From a checkpoint of a small sound classifier.
Model: 27.3M parameters, arch transformer, norm layernorm, activation reglu, moe soft, layers 8, width 256.
Rows from block 3 of a small sound classifier, named by matrix and row number. Rows with one number within an expert belong to one neuron, the router's apart. Each number is 128 + 32 x the weight over its row's rms, rounded and kept within 0 to 255. All counts start at 0. Numbers have three digits each. After the name is the row's rms in percent of the matrix's.
After each expert's rows are labels from the 100 clips, of 14976, where the router gives the expert most weight on average: "strongest on" is what is common among them. Only what is clearly more common there than usual is listed. The data: simulated sounds of rotating machines with and without faults.
# router: slot weights (model.blocks.3.mlp.router.weight, 16x256, trained with AdamW), inputs 0-63
# gate: expert gate (model.blocks.3.mlp.gate, 8x512x256), inputs 0-63
# up: expert up (model.blocks.3.mlp.up, 8x512x256), inputs 0-63
# down: expert down (model.blocks.3.mlp.down, 8x256x512, transposed), outputs 0-63

# expert 4
router.8 106:143129138129091122115101116129148088153132184163121114089165169189111102126128172188147122160071120047151131107185186117111118131073124100109134102130135174117123165102084120119153129162123079
router.9 148:127152155155151130137119168170090103096103163149106151108146147107100115135115207210157077154144110118137156149163164106150089154064155149092153108168109115127129128127144144123142158197107096
gate.0 049:123204135193106168152146134082113089136130127116150133156150144110138131190185169091154139094034125116101114122125079118179139094082113145129154131197103139149112080102067075144146130026075165
up.0 046:084052143073132139119155141117129146123132145108145174084148115155131147159125151155086155153186119117164151093137128119082129109158156118156091066057130125075142133130084183091109169174160125
down.0 049:120135105156132132096115095127122096162119072167107133141141082128109115103199040143106153098105095086144123110163160108180167102137121135096159161142157181155159137169069151188137091069158190
gate.1 174:141109080111121152106121092112111148118095174179152122155105129125150100108117052147161164160078146111130125117127110161130155102086175103132136150115160104149133105112114105137093114098157146
up.1 167:134152095147144139135134102149154123131153110077141152148176101125115169134160234108132086088145149171100176156137134098085079121163077163113096073184085123083100142151134126143142109186091150
down.1 206:131075136109177183103187134118098149142199153170163143101125122096145115131120126158135149072120148137119132128116109116110172096074161179199134074117134106122118148084174187174125136124146149
gate.2 018:115143136130124109127092150154129079153118189138101176152148097093167144138153088111118081073208143140106121148130089146051121106121041137167133143132125116143138149148113137085148118144137166
up.2 018:121124090079081164085150099120086191128142056141064165134142134148168134116146168136117152107169152112147099149112157149177121147078135190114068150115152151136132145140106199148177159186142121
down.2 018:122091093154122069108168112159128095153104136107118144137129104137111160140087128093040123116123138150116159118153155105146162108141070112145153125093111090118119156135139129184165101127135105
strongest on: conveyor

# expert 5
router.10 097:138121132176087127165072074116115111091082167133095141058119162153139079142136097139139084135101139122146103129136141089155154137050171088105178132152148204140158159104110065090136214133161118
router.11 090:186131155124185160219165119106150136084154129127100179119194132084116161145134138185207092136160100144114156117149146150067098110119151189089097141166103110135147098108170123136145080132104029
gate.0 019:147113122114127088147117116080144136135081217187118128038133140107103175118143115119148117165106082104148081119100136160129174101181124125123110088096101058153155113183077111130118116093130132
up.0 018:137107174174090093016112141184041100127150148072117107193137124152103090129069101145185126140088098117150057164145162179135135163117144131165141158124148114126208107129117157107156152161128172
down.0 018:125170147065166132187155130074176154150103160117118120086152139110101194110124126156131130194105065200108148159091092136117140110097124175117084156104114161150117119129147132151121155139146132
gate.1 058:114206142144103091113132141101095146138103081130188104141148138174100157149154155111084097098164176139081101162138112151116100107139152139050148167147160125093116086227141071111086158181149115
up.1 055:114157079126169124066134071128108126121135090110100127124166129204115094093170149142108091100175131147126108143136088182116101125101134141106173152158137118138123108157194118095119237140152139
down.1 051:144146150108119143154141142167153123101076134148151156124092135130140099108142183137138142155085136109147149074141125102110144157088126145123066072061103141196179148138157121088104105166129072
gate.2 029:179109079140071188123078112175110141132142099068139130118128097068161122132092086112140100160172060149091147136130133081131112135082168158086118116125074106114108064116141101166104125077139142
up.2 022:069132133120129146098155116099124167121134091121083145089126134154169190130096118122088073113188098165118095143086164140160185089126134139131155094137046129133068148101123134144150176172090089
down.2 022:175125099173138089133178108159161168126082090114128157100115069164167162048137101150098126169134118080129128117105158181134163165049133128153134099130130141115135224158104106130159187169135055
strongest on: turbine

# expert 7
router.14 095:134161149168081142176108099127050097089107133116123158085156094171191156119141125135167208098160146126130187120190126080071148106109146116140091137163148086133086130113094105105086138127167142
router.15 094:093119162115091127196106059147166078071186066155118182094188062090112117161114113120109079153114103081117108101183093148136129105117096111140111153146092129137169128145174091116163136179113103
gate.0 183:156155136184134103108129098136096190166144119129126088092127084132153133137101077110085094162085144139090119162098139121113142139108141116104134113151060125095165102108114133091145213061111161
up.0 190:083118116059139152154130138157155081058135142102131164152146173129160119105132192140148136151183113121169107110133120135124101109166150132131168131133169104122103142130160108175127073227177068
down.0 194:080157143087098177146096139087153093102136173166087117091123107168093120156158114130146149126142155108099156152173156081103131137115128105109147174162197113100114108164171080112142127160158103
gate.1 063:214156106084114090143132096110113151162137158113139144128119111165114159140174106148180150137063211092171109155082162139125157146167119159112110152099116118043148195124118190192106127076129093
up.1 064:112139097108113115053106079131144090148129136109079153144166166181137121099170165139085123136140111167110120082140102096127162091117092104114109162137111111154123098115092094104148141135158177
down.1 059:228092187183106137107117089061144111122090091146121136130085132180173121136162117133162148085120132108114120079069104153095107164146133139116120152113098174144152159127151207133148117121118193
gate.2 033:102082143122093164114189119128142169144095171126127106146064192090112108113215126127142081163162147064127112194110182069134158120128175138115144106090157096189146169138165117125113178146126070
up.2 032:134139138127137098151139135149146142128173164105181113168079069091085081114175081179135162118140087114139135190128213065140122148114119118067121161164139179123166184171131169165132175121065104
down.2 034:100181125117125129147138127172160091091120137137106122106090137128154104123092137105187165144139071146184183037175135129143135121089143103129147143150096077115138097104101165049110076168152154
strongest on: gearbox

# expert 0
router.0 110:130107135103122185149127197157117176098126115121147117141120115071136109139092154135131126144154084174144173133134082116154148166119179140132091095115158103138151122157200070111165167160137169
router.1 087:133122126052148127164198124152135113159089179081097132144168179115092143113105172164169144065153148127168082088126137073128075230095137140140132184158130113195082119160108208114190167143122089
gate.0 016:145152122157185115145103113121175137133226116141108172131111166145088152213120126128097150199137149133159124153170137144116122115148120075091101139089167160112139069112091133147067145151152115
up.0 016:149147159194086097126095143119135094203092134119192084200103083129177165106105146094088133107144188101071129049153116152160149148159100104158163062129103135136087122147139195105105157140185140
down.0 017:171136122055120084107179140108127144140142040064121135164082137175124086106133087100072124197071087136119111102143128103148129063160141108094092169132192130135126101120151190110131111074073195
gate.1 021:092134083162098139110088111151132116126100149124073184125070121114170077099129164112154186134093105163212172118126148106133115130064175119080134095117179108144179145140138111112137177112088099
up.1 022:196076172103054114111145082100167149078147190147083108155095093115074192099142081164155146159091092096118116113116146177093119151136089118177119111186130053124134175162180156131110079089123103
down.1 022:118154085116066142169127122186157149148102107095136167173021142153139158079095153113132082134159161133122083117133194024152146160158190074072143139129138151179109124090117113128035119107108142
gate.2 016:125078199122160164144195117120113051126154121157136128111098115125094122101141142139073112113092076140166127092108077093097123134174097110118120120159103097158177083146125104115117080148136205
up.2 015:091154149135095113115141078110138166100120103115104099110142099106111164208086151126109124181114105103113077088144102134162139102173077112065108138141078198106148099109145133119139130182184085
down.2 017:125133155110157135171092131130092138110153160164141171130172140138105121101048094124176132123124085148141140196161107153132145102091192091137133111117116156145128141127183116142173169145141153
strongest on: compressor

# expert 2
router.4 097:145104151168098172085152126154087141152112127164170195108099166074093164129140197144133113122107139082084182152123208127136093145102150152143187101165137121098089145071126089119114156119143090
router.5 088:083128131164132137144140092145132133099078060162100146133197132107066093098135149152181144077084149106049113103176106130099070103082090133172100110148089175109137155144187190156163047167144102
gate.0 031:137149046136143097137135195235112171140092165108107148101148113137138121108114122123114066139165102107086102087116153156121093122143126159102134095089140107089112169148130115120105201141154118
up.0 031:148120102125141093113124191202096126121119176122133139141132147144160100093133099151141053197127153141072110142087128187148096149067111177051141083094095115084116126151111111148092209077118118
down.0 036:132170145142137135150175155124206127145093135151138128113102145161092109140164197132100184116147121066194128068176143068156145147145127169095129132152094160196103155093112159131082077181130138
gate.1 023:147135096119128118128190109137112100169113079151148149093180120083136119153122082062103148112177070117156107128119166051105144091158108142138167104122092106115090127125130165150123124095128174
up.1 021:145126148127104134160205130120141132112093142056094115184195130113150128103146103161088125164139084140187127147167141167079158112137135145160153135093147136115171150108051157106049092139126104
down.1 020:138150144119107149157123075114091093095119113101106134119101165206145197046099125180062075100137113149086114178158126061132121134111126100088089058144112125135137077128101116140134115133145104
gate.2 019:177121144118139171107146107190109075078152163100106137097138130107183107197111133110136158192083090121164114144135188113145134120146123118175083118141139126173161126118136122085197116144159053
up.2 020:142104126096108138150153101171168081111132176221086141093113141118057083152088101184154098218094080111044091098111158118197122112140150159104123162151119141127121106101110153147186121115081100
down.2 022:099177111155201118155108153120153133119135127116125097131144154096151073081090123105132140119154095080142122062130093132133123119136153116049178082112161160153130117110093141075079072184105071
strongest on: turbine; speed: fast; speed change: steady

# expert 6
router.12 101:072099156114127135190052194184128140142092156186130104149104152125107085141125184168142167149157127088168167131107197093133098125157142116140139132161150169139085149097084136142145079186154157
router.13 085:144125110063169156110125112121133098095105126137099145112162140157141110124167171131162123115119107054109148144199204110149062134161163128098156123199133100085083121150128217056139138168159117
gate.0 042:125178079170109126122151106124132070177156078090153119154085123201153172090122166136128167124095166162151121143104158164153129138105171172140147096084129147120157158153183130148114116139156216
up.0 040:076091119156123105131085137105112123091136119168098108195154123234132174090087103126150143097064139097170045177133103167082204160166089128127144142178123152139170179121178071119088111163162137
down.0 034:116189119089133142105145178116085099130152186088083122109075113178178110164191077123110159149112131133064153145154124071151113137093115081111077109097156143156121128158093138149137115102085109
gate.1 047:119069171164142133080108134146118085161140080165169080140128121163145114170161137171126117130096107163106104154135162083106146118125134178090117097117102147128156136154124158126136079102151140
up.1 046:123162111071150104111188146183106129171117148140077157136167087156151146163144114123255152118169174172136111095113100110141106128127134113094118134051164106140161151134116135164112154129111106
down.1 039:082109152120120126068120135198145124121099152172129097043104137152134081179092092146137155110131135128107160102134151157136083130064165157139127176112127125097095181122161222128174092146125115
gate.2 016:112144172122142148122119122141130101090123115120153110149131145090163074128144099146153138106170143156125134120186088080085087135204154124136138173182113144154124200163211088097107139108119129
up.2 017:128128093177122155135131195090151117110101157128079168140146110170109117065139127134121127154103130097146221090105111131109125119099089170123125131120090102170179120139133101137118084137119089
down.2 016:127137122122125117161146124127071122114138121156143099150126145098123176118139136220140088102117141117117064130141164110133154187199162064173055134143123147119083109121091133133165075073130177
strongest on: gearbox; speed change: steady

# expert 3
router.6 111:137136168120136052090134122125103120134074164102137134167141096189150192174140136167116097166160089111141149087103153087171084141113145152198105146166123112130147113140173166150114216185129073
router.7 086:127066109111151206134093113099160158033155136126108147051133134162127156148096146144153147126145055139080169140117157138091094135180149118142140164168194153126123114132206126168099161145108163
gate.0 029:141101145139193109136097165148040172130084117144119105170064069138105141160189102167167103179146130185168203143022103113134129131172137114129141099116113059103140118178177126154167114164099111
up.0 032:092151079144067187126126150115152099091119147115166130097180170111124099145134098123128211096142166095075119162158088124158120056168095103109102167111123165121109089144110098157138180166126122
down.0 036:064091134147210110128111117113102072142159137068104170135093146142168135096130043113110152131105086146087177133122080110147100140127094092144108106096154162131148149145112055136124128072065180
gate.1 033:126120149129073126140148084159122086169154091158144174150091158160134124111112124169128172180085162143129098143225120051063158170163068091112154173152110131138082145129142126181060121115090111
up.1 031:134098117138094056152085164150099163056149069133086127184133074101062174136122144172097122097160122134144164118167089187186191113109154185101132098132141131147143153102156128123128081102101136
down.1 034:117110174180105091123105071098064066100101113108156109157179097118153132152156112127184170145129132138132140161131074109111211105177060099087147192152176128150140144069097057149138148115148124
gate.2 025:151111193130091141144134134087121063151116089166081152157080112186129103118181136196081136188131099134218093031117102109133123110136138138146105172100155149171155125138180109106102138136113132
up.2 020:143141137101153154100119182139058092181072107102173162109122178164159126065120198120145074143172122161175156180108148115118132145124149086145103153094115083181178134138135174090107154101098099
down.2 024:131104099063174109143133127128136110070081122184114117180128108145150137082128159144124121104125130155086108126099132139123123086135131118104116122131111141109131152100087195184098103197136102
strongest on: fan; state: normal; text has "fault"

# expert 1
router.2 095:200145147108105122146069094145096072143123131120062182130187088029103178122167179117139170142068129097099174114144142127030113154110139170132064153150130108172169071132152109113111148125095130
router.3 093:139107149146097150159139126116077098120139152141127087116102164136111128098153136181166157148058123064149143094192189093184117128123202050107152155138095191122094130093111115119065130145195115
gate.0 034:168094142070118092140133149131154109125079130115077156116090078151127172095123105093219106159128193143074116115157093101102195129078148089131122078166102165141131093179174111133136169104123101
up.0 035:107119075166121129121125088163167139124148163091126121091127092106144071110143111131084125128160132155085162104057091201075111154179142172119128136109117124140134143138131136074151165126131121
down.0 028:079171084142230149134149099113110090175061137102133170149182101084131156068114091155115092199163126111164140159186116114173171157126118091092161164113168137167132123124129068157163159199155083
gate.1 021:092099177201124114140108163107162110183150167149167148185116089184072057106150139121098128129116101112085112113074124143148116131168123124085151146145153058105128118077082158120133134171138064
up.1 020:149112117106140146122155152109156150126058077113158111103137117178120133133112102048140054108156116150129132114155079119199081137121171161147097118115149126137166118100127125132066195156119121
down.1 018:168130197145126155083106106014082165202126172116138143181047104095166140093134128128110147183104099099118128119104159079085097073169160124141203134106145137077048173131148122133178062122166088
gate.2 018:152119095121122060126111198143213090134138161095077097162107122100141106089182144116145110126108180113081101119174222089119130104210097169180155210058121096118074100153084087086145180072147160
up.2 016:071117095113112099126103181117101108106147159079135061090149131101186120171159181128092174143159086150145186137136087119134178167214159145180104112093117119163151160136088139141146063153171175
down.2 015:087179128221160134136208091156140127099086155121073187132159104101107071149108158145148114130152132126127077182069109112172103118111102123080144134169086093071121171125196092123145140127066074
strongest on: electric motor